A small image classifier, trained from scratch.
Model: 32-pixel images, activation gelu_tanh, moe top_k, patch size [4, 4].
Data: 145000 training examples, 25.1 epochs.
Rows from block 6 of a small image classifier, named by matrix and row number. Rows with one number within an expert belong to one neuron, the router's apart. Each number is 500 + 50 x the weight over its row's rms, rounded and kept within 0 to 999. All counts start at 0. Numbers have three digits each.
After each expert's rows are labels from the 100 images, of 14848, where the router gives the expert most weight on average: "peak on" is the class under the peak. Only what is clearly more common there than usual is listed. The data: drawn branching plants.
# router: router (model.blocks.6.mlp.router.weight, 64x192, trained with AdamW), inputs 0-63
# up: expert up (model.blocks.6.mlp.up, 64x48x192), inputs 0-63
# down: expert down (model.blocks.6.mlp.down, 64x192x48, transposed), outputs 0-63

# expert 30
router.30:488483473523521520458555514480496506498455436499505445442491510500419486482443527434412418453519447532508503543528487489502524584456490392448522413575503596539542479499408570499565604573390564
up.0:430495484544454577510577552546521451456597453529475492421592553614442488492518473620455412438612418492374445501508520469483507544455528477419474484526515519481499614446487517456583533537449500
down.0:528543442500491459478534441449569529455542461441507521596516478449533481528519570504487489476584471546501488538594504586527393515466538541554432480538473555523525503443495508636502495545522513
up.1:593403539473410498459556408443558468474522440375445573483526477503465548556520587524483559457439578515466493486561581455484548557450461477630410433500499511468534485497457583515535509485468577
down.1:443446462520510601512532586489590509605488526526425521509473513477600453476573484502499524434483472499481471535588550546430484570426560548488434561521569505503449495477488576488520494447485499
up.2:548511590490396510423465564467453493551498521547519444590500604458502449446556496470466513499424462495484511473495480539610484490499470470524522519486500555462478492477543536494427545543449540
down.2:481468439498387543509508477496591473604545481600464563510505463447527505430463456452509531473603411501562497478475592479511525543520517571539475482550642509447499531409570497552603517552420519
up.3:481558507562410394517473547434493418604505536446535516493505443514484500523548516509428575462624483549431518519455546500500603617495521570457508409563409485475432539485419538489485534483423505
down.3:470473487423443588542468446453538563549455513494481468550513518381534553455473407531551564419583470539600536429531498512531515451551507545428526553519491477546522530584521481515505553498483477
up.4:562496465473559511534567532413504455447524514485510512424424522469586474494403496446510419440485526531538560515557473463516509527464514451389448528601491528402535441494457473566519513553618573
down.4:478448551486459574472395502483477527466513529504480568510457486583589461476455536537604549585547515511505503451529515426518534450477507438435535483530509493461557470540535471542454452490536491
peak on: wood

# expert 38
router.38:537408603442548571518568491539605499594433497487481426529436523561420518540547457421557465504544502428546509453477502563454498525557598530482460527457519544587496516406553530589488440456567599
up.0:529448561455571399539452441513544487545566489520484556472531572485427543569501494544524489509369449492490495477491554495528457495546454558445475541456514496519489474539473496507494461485461552
down.0:503475465493444624446486590440479539551453519505447439572528444478441471400520464480481528464504510466507572471536408492475483402534496461475605460619444489422522571511513457547437595555503462
up.1:538536535568612529465565522440558514482472520517435593452446546535545397515478465505448557464571468456633418414606552480524462527464529553453482485500582455520518457458446509528538512545560568
down.1:548500487612377528536473533547430497493484459481516466532591448482403552516437612456513452493442505479502516515488467443541407538544474550454555490554461502548531538511449508592580452597474498
up.2:533440449560528461488528471516512484535567538549473537476583531480592446560515510489591568493618524467491449485508584497442546489610442482540492511496463438490609435561474557431561574470521541
down.2:593578430613437554477548437462520496448593475472591538508486514574527494531568589513559502440606492540420535462474527440419554525449501436531441459421457476512436478519573561515508416524530544
up.3:448447501479568462485485431456533528542511537488568466413510523504465521544433530489517502499474444444509480569459575465500448543505524521550560433498537522571465577459555470526541555555513506
down.3:481534529476528482529432499495526526418450490596456519640451440466520487477667560536498577420435533515460538517512391510527498451521514512425398436491462476504586498492485504446536466589520489
up.4:578401543470513475498442511453519480567418558542469480501536528537547453508516578501573478433516517463393542519450570449542485497625501537531436530472460593606490526430499539541492410454433564
down.4:407506549521420560553500486496536550494494466537462479459526462408465434531554559629436490420454498464494522486456508601492493443544491460495534488573460490448498478537475393404581510529566599
peak on: ground

# expert 54
router.54:467550462498453454436454522526479561440478555564474563467455435514588418408497567563505534477569433514448478486558510558497538594508457488425453538566526591463562541444444503488508545500444423
up.0:509426474515480590514563496457533494530472532485541538561435506476468503466483326516576512526522519490518481512484522547400554517506452501365487561458462531539476566449463497403559539458510531
down.0:453493577422532498509494485510533486477514468436502468478471598553501403529500415525578474520488463419444486477560457535514456528453431533468465590548550562512487535499478477557488412482525551
up.1:485527471593521476529495556494527528443462574414459503477547548463509461513343511470500491520319467498516375454484449465549573568486472602528498463450467477513434522518527475513543478523473380
down.1:553509454479417641495540478434513552502471590501529501512446533526456571371601546466542448460588521508551562466519511475491515553484513405499464498458537563505583390533461494471513492486567553
up.2:563456500541450520441350527466496512528529458489600546592430434521471547405598538536487508478493427460468509517533500477499507466541502528528470557596536500470569562534503562483482476549486448
down.2:409511499451589486502463546453563490586505530536426501550442487558492470438514474471511468457459453480461446533398455578520582585461539503480541559536459393440505488475470465469518486546545494
up.3:625533592477433369519481495423533524482402525493440539531485492526514517462435481460417500560544498532465479465528557542509481476476488439525563442569484478516513476450520412436534501561584486
down.3:464488527513496547484625444544603515523506592576461456394575443482532495502514395484552590526489464474407525377576493546513431499511454615514476497462486451447405561479551538498500520546519494
up.4:487400485493511569483499554535546451564500487563449501553460449637434497454508537499453426406488537532422530514466493464439454519655471574478545541560447468484477530544519557535468476486552427
down.4:507516448509496496462452519468521509443533570508485488600398465555504519487522591479483503592555444536479543570456478478467482553541527551601437567579528487444554539484517427469439600472471509
peak on: ground

# expert 34
router.34:537447385422516536483468484515444516402470466488492547517488556544555568483511465558484535439459558490543566555534441536441541505452459494402442534509540531506558418448564491504438477500436450
up.0:551441517613606414527533530445516469484443552488478526499557557546549579552445592555595442478482529594591453443505457497541430472533505495534511426533537497463526561401448476588478482563538571
down.0:548548522458462515457554543469530509526502541398497547595405596434453530473499455428505513542502515543461536477473550477530446449583586466531582506596500604488535567505580474538520504490467486
up.1:473478606604549559452473466533550526553483443479458465521488425522560535475459597449504527480483518504595431491386585522515503445452544508452455485503502554538575379510506546562474535443458514
down.1:491479461544441469524506524480519495491425506449518554547502499486526469476525544534519534349556455490388439565494501464450500551500457607473542469528561491547515550529562486470553527515542536
up.2:498606465483483515487517458495504497429466581454478544476472492463491540474534543482511536596555595505562543538476490578465591555500470500535435471507463452488514520489558411496520492621458470
down.2:452570597480444543580478549489488522554438389480458445554376482436504598484504484499545467511511428473522459453642507539473500533539516460470521480536511480468571468456448513491459496453539449
up.3:476476377448463429521477524490565544504428446612564544514525575501570547476510482469413506544493461517536470502497553525442516557493464507531495437448500479461533489529471470545509501530526413
down.3:515520430493497515410466450502470495415471532526470504439512594586445467469389559470475521520511542568429557549477480476488552496500460478583472588508478539511592473431515516565399537612470571
up.4:445584490517461587502480506485500518457479478518466462490450494520476446457486284508404507438544526443583500445612452439421475457503430485455547510498431491545440430574595492538508509408544518
down.4:539496548395469524509470526461504416567491475465466432504457507579452596541493512510482517573575530502487489540517559520637531475518561413498482542517458517514427370509417520482482640480443617
peak on: foliage

# expert 61
router.61:482559472583439525491610558562473495440468507568518513443468430461533445469418504474574449413436458438543418433549431472509520492555433561467510517460450466434525494590532536409427537461538426
up.0:546476564627536361425447553509530445448521484496494546505525452462591530569523520494567477418443494548506518475552445523575468467567453477462471434453568518452500467531530558490445540523439439
down.0:579453481478552564552553414631483453518556482547516511463507499558463511528427564584511488588505588474527512567457504489559489609448564467551503492561521463551461396484449496536564478459517558
up.1:464518480505498480539445506476551464488523485384506449446496488473499484493505466513532496512503548513484518436516652469452629479465542419566564438503544436534468457546475472562665485472480557
down.1:502491443504449421574560490522538494462518553502540504455568535464554508497518445591503488488621415493444591567456505431536490502504594546456387489546501524518505528455484574542463385525453477
up.2:457490581471489444517578441581517464442532501498436430520476459500447474513437530521474536497608509545374403504487509551425514557554466446503554458473488589475484519605527523475571433553550460
down.2:534540477466537518445435528417420526517480527509518486572548529550440563515540445465585452468490535563503602542400575450518547430489610494479486498411448503555499540398474420556449549549397487
up.3:635521443423437486608520465459542473441445503538578469493599432459465533493467479483519462519632508604513460553507479519519522590520578535591384513479518557537538540463527556425590603494562456
down.3:462507492515472463438500567413521579604500536525460546478461441481437453549545398530520548495423601467429555539522416524348489521464525481488523585543486511450487511505630515506427431563485465
up.4:565519431509542520510490511532496527511552454485499545546525617475572447543524498588504531466427462491593513604457583431479558423490501517588504518483457453535631546456548487496490544503554558
down.4:496533517486468511485519376449529507639585556556565574539549462429395521482475443504529493545627512551480517502541540555537543534559396571461454464556495462492427493539458547508438525515496527
peak on: ground

# expert 41
router.41:535494544414460470574419495463427435488586484532502518423507534375530537470493396429541503529417528379473514432528481553439560443467525522456507475473485553498516567486499532437475549477548487
up.0:474510462527524448481637474472471596562400487459462482429553588422522484501467533460506599502524466517406509533530462476469458549516469484549496460413560528413399455554406505495508437573549443
down.0:557561515542555584514538564439518521461489533525426530474476472457540466489558514509559531513547446506490473446497497565533536577578591531521564467493504475431599458547523467527584475454537467
up.1:585528473499529569647450508503515443512560492488551552512502556406520439476464472554514561577555514440435481513519568501450547512503558560526442528467537431500423605572458444467536447507472457
down.1:472433436539456499453412505415489523486545445557463565569518477583448554423512459520546561529556498465529527531512567473541477492479497539497418456547539493513597475453545472490459526500557449
up.2:526568455587539501557519531531499448468291423541477466416494512491467499576397434471571500347501476491567543411477460550413450461439490567516538472507563525456482527534626447547567461478549439
down.2:524420544443436537498480472549493497493531528529558485484428560571556511528440460524493457515514506476472529495569461524489465492503483439458466493515535492500463502476563468544609423517432520
up.3:565386549557546412510551562437407490569597483489554458549489529467487520305527483508447525588503555493595474474450526493535549520453442559551549535486424498520479472460538532523559462456475446
down.3:520557447540485523513478482432586442495519457604479545568485453502530421531551402442451546490571487459361547484485507397432456474536513491542523566472537535532491447501509394471493512570522458
up.4:399527493480469513522621500498390536436488482388513384537511546465475492460507481513464519500485436473629463538538496538435499414599571464540520446478436445465550520532500532478513514565570421
down.4:559528504459614581506472489414541512460465523492424576505573427530539456576546430511419451494506490599541503502515548519509449475506456423488491538510566593484505429554447504513532549470409452
peak on: ground

# expert 23
router.23:516535400410606497435490439453402434518416519537526498509455529489437575444571539448562516506442525443535527516567580491547461432556463499472495563542490437581514612449511504483506496482481567
up.0:569523513434503505479449611479474513563525505501458570441516618454569517519551444537390516468435526572463416474512528511442526425423435492440444502413515578567582410549571568529530560512570513
down.0:445560471551498470447516558626444471476508558467444416498461434558438503488483470467522450470500550530489443484525528566476518422440500384424500451493524546492445500524518466497493476533457509
up.1:532470516492544645436474478449461501464468495508436515539549472474543517525480420440469525502366554551504464525476555554428545534520570554540570497442401542298465421480523490454543540486476475
down.1:450502470547471561567471444463518567481465476492511490531521481491468491593618592433459582488474542517537406458562419507466527515564436494521565430434539628533488490554473488434498625496485445
up.2:564571486469477523408481519459475412515405499503471531511569482429545539484465576541464504501476505497435469574510463410473532411548546485508534503491448514512506446470514480484495446495433603
down.2:543425485469475533479543418539474567472473511515543480543541457421427479483503485465451418446580497576467483504462511367550533523402495503476545511490435429518521474538503521516526559447581460
up.3:592394482473578430564494522527436437428538492490497478466497505449494471532525503474498538521495592542506528464420457562592451400487483484531472502460468456477509564563564434491581479487514475
down.3:472450466572469583451438463448582466415500476494521496517488532470559576462545490446486567562565467514578558491420574522515507461425599437426481436475508517517511477378535524530553484516492461
up.4:537459519449473487565529487466477485564540560615620578454543393492475442485462459541509541512518499493462453561575449408573560519551452489488551470517579569577533561482429442476532449528426509
down.4:533497482505496490485564518464419472511495534512608401571596538518469515452448501527456480491419428504474518524483476438438463526488504565565513477511563593422513460464508583533518577545513410
peak on: foliage

# expert 26
router.26:535456570484483472452431406453437491539506507470490549458549467507387490488512469468499495517471418442582496549572420448485486456474544479486520527522450560463509413547494404550457456541536442
up.0:515489578464482559457490507456457551425353408491535504476566458498473453450559561452497474541514434402591462421467512481478526458510527448485511497588427475448523431449519545470456489524522448
down.0:491438536346545441565386499585534533493454529542406460548497453494492560483498562482555515520564444435618486536451530596580372594467537500465494531527535583421463437537488469452472479498541523
up.1:488500626572487517520443494568520499458490461511422545497531504537538420641478558552447553554531552421534473530497374487448481471511512482452493501491508392509584605472432473556494522464585430
down.1:520353487461462446477491467357427453391596503521583555522464569539515487535423492484437507440552429423495555539449544472543524460488474515503522581543451498522520440548533493536552484533444503
up.2:521469552440516512537544485479488450535481510531415491532592466483473453488499297487386555447567434509487515458466494501486473438545479531580467473624546597581466571486521415471528378516550498
down.2:464607454555476547494571495434434555415428577489467535520482532504512507533442385481516522465551540598541527449520521392505549433407430476458489549587597435604453433460407345465415481416510541
up.3:552478443434428581473482423464537519510464464536536596590517557485460481597472529500475453530503467524542511540450443512488490456494512470539483543493476572508407558436544475579521484444466542
down.3:552504492506548437513422511518492421429462591531470432419527522601435422463524455487549529547519549496516437489540488369571566549509463571456535452436541402479523571512572448498412606559555487
up.4:624487507486513408439503516460425429537517467416491495496431462497507549477550484495456577485581490583570610627561440429531573464440506551571446515521551490560509466437575472421442457461492570
down.4:464532498509542472480482460435474454514500438555498555477496469582545560528539482409467475467564549586480499562590549464447489491525469492537443528491596528479385463445496415461537494438518469
peak on: foliage

# expert 36
router.36:560486434592524485452487503476482583478555429558439581465572402567461531574528574464403497549532566499487459544474576560454508503461442470447563403537513393464531531444574540473461549549592442
up.0:455546499519479443504504467560465542574543537483611533530471474525522529424553474528589544455526551572479536465439446481483562480458467457390480469540456468466543550487583483568451589578439485
down.0:498474506546460427440491406592475586468504483451516512534532557541331511561533565528516545437477486555498505534428532527451461564516527575506461438483520431581424509507488492442484508481485508
up.1:555594438467455393541547582473531421432482380564443526539519546531501546467482487462503517516451583412587515475496446446550474655430441507462423535524470551545554536532469482450554577436528464
down.1:473534458523501589483544505680418526500554430537566514549455422528571551506391515488386553420461449419442457520468555615588481489517443433502511504453517515510479545508426489557497485474607512
up.2:509493570586563556461584617593496529522491568572451537515542491517466460520502517506445548455551516448506460526548443431462517543469555507510513462533554504456523478579505416466562471609457427
down.2:566396451436515490551382436478518543540470585476505499554468558385516531621421468559635503538476445485528482466468611434433504549489604444472486537565408419544570489520532484465474447444542558
up.3:419480516507520499389463505535562532531512543454528521440428440560498509486525548387503511505514462477503527524545492471364447496499534502447539503465419456524519493528574523530428534528532445
down.3:477507545513522467545456449455424458528551523503540590459427472464493539517378554621533464496469462448488439489480472467475460571491447532621458463631488502472482476495450531378589493465490524
up.4:477529520531600555530523482442528535494605551469491511532475449482479499499441490479507584512490484570565443514548484496429472489543518436499449482430468504487545444449491453480480406485447476
down.4:579557491554335487426524502493478561497530431494493445485539432496468456514585489464458474562520490556548439544493503545457482482507568442502530444555361390540541408502504549527497528497453461
peak on: ground

# expert 29
router.29:528478484482603400438547444442445551519435472527608534464411370441467469546523462510422460504461526584556491426505558548520488545428465448469466461450465560465501413430461443560489627505539474
up.0:482409530606408509401414413365506511510586553481553528509541488501487516497433433541493534518480546522449563440477478445453514525419492473576488540557439559495496475529522581449526552451493446
down.0:486499461488596538464544607595479533444519384435495466489399525471537576582530527474485424546540445421520528457492515460602486472546588518480529559416473521451568440569474447483386548443493553
up.1:433382433514558486505647469426432569415528412519566570494519606481507550452557456568525528533489485502430456533486516572587394519423491489543502506537518524468522500472507491600481413477535514
down.1:519614543483521570469496588474555427622466493576452433443429549507435439545485401402495518520481535478507524532554532456477472439533546467538478482533529497455566589531490521479512566488493455
up.2:416501488462495458474520530519556506420463479573477389484484510508498509546496456490482390470467514534549416535396477519595443512563483467525505457599530461479538494481478447481592530521573442
down.2:486578545446485464538529520511460502585496492437547503496522454458512437528478495444462516465448582474536567468595467367525546443541514528484494435521518465427444502564571572565533484451389506
up.3:490491590587567491513488416453486524492516427567483554407481498511471545508487572462526519570564456576430490515535430528489467530477420435401461510473527568462443447516485487523601499468455561
down.3:548490445529622536514413631561528445492533556512480476543599488476597420541485451503534490462583469447495474506442526542516467532484496506478493470520495413474482540531642532550502571457504535
up.4:454496464438434466432528499542524571464455525453451451491538574572461458433666413460432499507558495481642492544516501470423527497478527553512568492456425525586501474511482533473496434517455432
down.4:526625497630480526525456473422395515515623460534470445432517526468477471534489392501471469472461545565420457433541481513485532608488456542538519517515472493536512536509501410464581434490481608
peak on: foliage; wood

# expert 35
router.35:539573518395503534582516538532519415493539504543457507496544449608460562457574583574544505402485500497478457561499478477544515535545524564490432560448456522448523542461451557439509443585515529
up.0:548530467462463575510499584485504441497460465550514492390490478439461470473554492492549465498493567565422478508503530531486480469513493567495491539481452619384477484537480477493473482558477549
down.0:476474537435481509429428354485528492524472522397440529462585509484487512494437466522606512488446522421522456511535559425450456478531575487491499587515515448517557539522472432463439578437571425
up.1:560561567428574480540516551586500497554537519449546449392544465511434513510577533453559503477476547481496515469427532485499522500570539526560483613504398493441497484637541458500465485454435494
down.1:535466452466438500490393443521467590552450462419443528435656518467524542500505402523534499531546495424472423500478523549414381477459480482505553514537582481503430521444515448476423596505470414
up.2:467498495484583617576552578444539600513545514535512503528442488508469534606487494588508547506499478509558446529523449468532603545473517467458527579517428452527537509528580443537525558491500496
down.2:576511506399534522401515424445386488426548489602528528441477456508511516483489521510530479583459521556382455516475520545526530582494486564583431495407536591461515553550472443575435454463565502
up.3:458508616475482522454575517486563496522517521517538615395509519451555457464476450520515511513475455539549477521601417471453527365443498605528482430489558466410506493460564500512494440482473468
down.3:413551627559479538493526474505491494407481499374474497493466484571488491492473505512448523486596446550506543533410492591610420502494507438503459492559482502551393407583528487498579480466483467
up.4:442503490425520512522430535494485553503486446515538491513562472392483424491536540473634418510574537472457549493421518604553488531559523500447420549559457490506499566520581479489530506445496513
down.4:557458483460514471516560488451493535460456513497519445459533531431479552490559497478510490475556549532461434490622545415449521416486553451516528477468524469545475565528505412526526485420449449
peak on: foliage

# expert 17
router.17:523463515466546538515546525621523446558541569487446488469491439561490546435474446543491499485426538508487531547489486577527524467558533475510554522499520554456489448423575483527447455421483543
up.0:470491519567466414464568508610614496599475529452486476515525541541462565407488472494461523469497414553447553451573517509608520534427509452548373482455466537493520460409518482501434486520534508
down.0:568482495534582522474534481583507510457534490513505482511480524498508520517512539504453471544442585396437405581499468565588570561552454543485484573480469420483479545509545444566454458513508515
up.1:465509486534438557556542467647421456478502508525523446511517457502432523402537608462460472524519620505527621529352531530470508578519460426516461581473562508504535522479546522442441522519523527
down.1:473610492528440465531538473455426545493514534447516484514558500511516511529578471474566466522434482458447426457492557438473556547499477454572439494562570521523623627574511560545443496550567447
up.2:521442554504440524451476506497489570486515511462562470470464456440558586483514555521464496566454474386482563496478549513570401533578574502421514538503500576460504558570499379421483510544520579
down.2:556530555449412461460504618473462405590580418440523587502550455489438562483559472538434545455483478497492533522551425567508566464400541462502568476478464456508474432508552490513566513513481422
up.3:492435553442566453491455553555546483463505654434492553522547598529596452496461515486413577564499561516530583506501512521522408515422551520546603468438486447578563572516560525488570517528528454
down.3:484528508508549466427489522520502400522622520482541510454456492489462596373535450564430556462473557416455476508517523558561501383487519469482527471526496435556542536479544550461482475505404516
up.4:497416558519490573525485475517596470490545536362449540392456430412548481573541431534441487529536534524322480577419506497553486462510488508456452524507439552439492491486532567558527424505508513
down.4:486499458509482561501450509597500543530511553520554416529460517521578489495451469525476447521494530489379417476548525503493580390506527539568461437528421438551419435445581411471371539491553473
peak on: ground

# expert 3
router.3:514497537452488546526509456440443484453444530557479564493503521509490389418544525553528510496525619520471516427444465527430584454559484549471474370578490575550560480417449486533437544468558398
up.0:520532539481479448473549444503504517566495409583516388482467467551429483423463475507443493454550501465520480449395500558408505388532413500490514467513494492459529559468482472430502488509490580
down.0:415526468556485491480432574570501535570523504410525535469481475506502496565583506562450470492415430415453380449570441476567469433523426419481502432456502463615543600502488454506526467475563535
up.1:509551454445546492477460521478549541538496588553423496507441491518428468436465508427408536398495427492517636503489544565571516459516554483404511533558440521490506462477560552501516451520498457
down.1:515496530557551509477427430567490452529573499623446555433496500508557495525549427568492484424540539586424537525434500501461517484504485412512465413589572496400440562531491525499520493529583520
up.2:529527494477491486461384494537493484555534494476513485460486524412500515528300426457532456564578504482514474554499570503487407502603482479528433470491583536615572440475565485482539529502497460
down.2:579496560429516527464496559378494462423537467429447524562506381425539543545635518557404542453493507492527541568456541458513567580511551556530450496545554432560554490566491508485498527479433526
up.3:484585514502517514509502454543442492504423388445489400442427576510531545605375586535484485472543390517457503503441557534479489458487478516552507528585512474554580527412513460477515524550478468
down.3:622608521477521483497421477483483571479574484519486495490590413391403551588518516494547494546509537522473482499555398467523528369481523468572463581442507470611521440503458546583467598519476445
up.4:494501453509587536482465527559393498479588592447537514416541582536520426487426552542511452512518473548490543494502398555528545544471526514566448470506563535547528468576538436469589551455488458
down.4:430522549510530540450540518500543395517432472498547466519477450428503503549510618469446487483520490510605556580482468503479418508460474479507418455531553457536532541536468437442494460481468483
peak on: ground

# expert 28
router.28:523487492458510408512504475501477572414549444523503544482475567387438567550547606532503566483503457486553430480547452505549554467529534471547497593485479442497514572457510496432433568524513527
up.0:512474519518472503542484500441516443499544521506488572541494487541478465542545546529357490474513431491539442427549430474495519510477482533473505358523452574461406458487536514455398473430557460
down.0:420472493550436531517476485490497558488476499489452437572508446487518407560537504567624560495484568482435395497528500469477469482572517450496497477503462547493521524496455499502489452524411489
up.1:532500526509589418437492498498472468503527575587447489454610347577420588509522375554474486520520467478468512480533582490474507492510509558487523544564405480464493467485578485471523488463543478
down.1:531534479579475640516424500437541513473516546472427414459444470567501427518469390481492509487464428555502416567535416611455461434570574583539558480446484561494508427535523544535490482547585429
up.2:497467475508455465495592511502469500579492516480447530555528555488486482465591541481477445459610478524431414489542482536439558545472462444538527494431455490527438344481529464423495461589507440
down.2:484485565522526533521564439519498414600485445399462442541481525470497553517499548523543489575519530458422512498463526464460452471557542531386451515545520498523490455458479473577449569451534537
up.3:559502488496499544485480527476483531557472501510589494476556500470415542531416437450465504523497516492403432454598453492579518486442543508427531532404462509521426510416500434475435564507497496
down.3:497428496563456573542490418471478487366462473467470554519366551554410437526456496530455505473476504560506519534544507520531366470489497535543457483522467461508494490471565388484434560545521507
up.4:492487494516553568568569446460519500472544503511592452476479540520483494555536565468440536468393542487459477532460457514487532465506465478530561503475482575431573521650510592467527496514355477
down.4:448548547419588504523496497531489493553457432555530485494540540434459464472491508519508512558478448528630555430469530482583407447431563519505509579465507520527496568502431483465587442530446468
peak on: ground

# expert 43
router.43:560451456435407499393579444481423569461536498628574519460510540482575541497476475466571581476472482475464482410454482508459514397561515553467618514509459496451561481550509616523447459479435465
up.0:547489460491507523592471469558482578403523506479527479464501518474543556560405498568473494500584470487493531528554573503538451499532408430550564541458581470558551521595504518579476561531476616
down.0:573524531528466474568484527487451548498563604480479516422489527470566515464476463565506416468422495501538478551447458516533510469555472548470457424522495548492468477555504491530424548577474383
up.1:537548461500508411501448490423451518486425413367440461444513406498522502496557463551564547573438531517557495520457533487582537565504448488516486439567560485439471509513575507493536545467535501
down.1:636508425437488477565524478448470518464645577482489563510476459508571539450562352541497574509513472532470621467457482504499514544537409433466449490483534492436514430492462501498479461580458510
up.2:487501502502524537465493524608501549468495490500534538423479439476464537549561608473599505419501449535490518491442426581495495404500473516593528500528482528529463518487440557511453467533454571
down.2:483470562412509465556453550484519382514507501553477528500461488455484491490479394482474448483562469458506514482483531464498539462464571516442499554447545539564591493542478370469657479524520521
up.3:528439398424433507474461542546500494489467512498481430513484445484506519519525594495455352512525523455569475500457398487405503557494484514376576495495499504532506556511501503551601585454574587
down.3:552443521418557475464547512471473496576629486549489452466488485512479470522502519458522471445553519492468511518520417573510559523502545537551522410579552470665550589468512419492500552555464538
up.4:452429483510554577501567485492463501425443508493575462508572567529515506583564509513439410486499593535514556492370546521415456524558472442483497502538530425547623558572576467543438499475546555
down.4:540581568531404554459485600444475539528570496444526502580505419438380494483442461497484512595592473465444535445477563527494599528516496408481469448514361510500525523513463554506528558472528454
peak on: wood

# expert 48
router.48:525498466576582431448525498382467513414479441473474505455544570524498519512569538545553456516496511592416458502541566437398536391574353418538520595549520548493491402547516570565427532519564524
up.0:532512558485542498479494573446497575455483574470498445495507419458431385481530449532514504384448460592553548507512521526488516424476452462621526557598532554520594520531565470556624603456447496
down.0:521537492469471461464479553597517426597522482560520464566545471447525578506504512504480404553608496487434480496499478462475521634585509575525506470507520490481496536473437536589455484455458462
up.1:590545526540572532510540451528522521453494361514475414583508436561500506533488440528513549470527499541497476504507479430488513469520619586534576484552510599464411415519493456505474464564611444
down.1:506496477546501518440612506516519561548566498475462477455441545404475505456583495533580403547488453548605502691489460482416464493571556482452499524478545428532546539563500575431530626478430552
up.2:497377422575490483545530554483504566553488531529509552575520474524449457414467581425425508549450495490422506451564510506508504574528476422413517507523498600474508602491560581480577499522517508
down.2:381542555497508526490505478442440474562503476469505504524587553500508503492496549570464588510371491398519521387499465498447547436522501412543456513532452555432498506545571582407578485521487483
up.3:445554459468555535503519453474506496496426461507477587548531463424551411521622409635434550596464526559492498466497471460450482519498580440506490511496541431542469523580560412521474528391531501
down.3:501434503501461449505601513464470605519547458488503555441566597584529525492499434456469525483438494546478465526534548553486524501464544451511488469539521586508419400408497587497521529514373538
up.4:446433439524469472587406466589403454428462446558439510469525525501477473564541482548448507484574527514509515490555538476514441527530483454446572564443459500543552523495448466480467588467429586
down.4:546448530647460562548477543428414512568556419467527442521481539448563448471377552519495516466465617484543547553575496558532456434481465526461383502491498531500424473526571421396460509465377404
peak on: foliage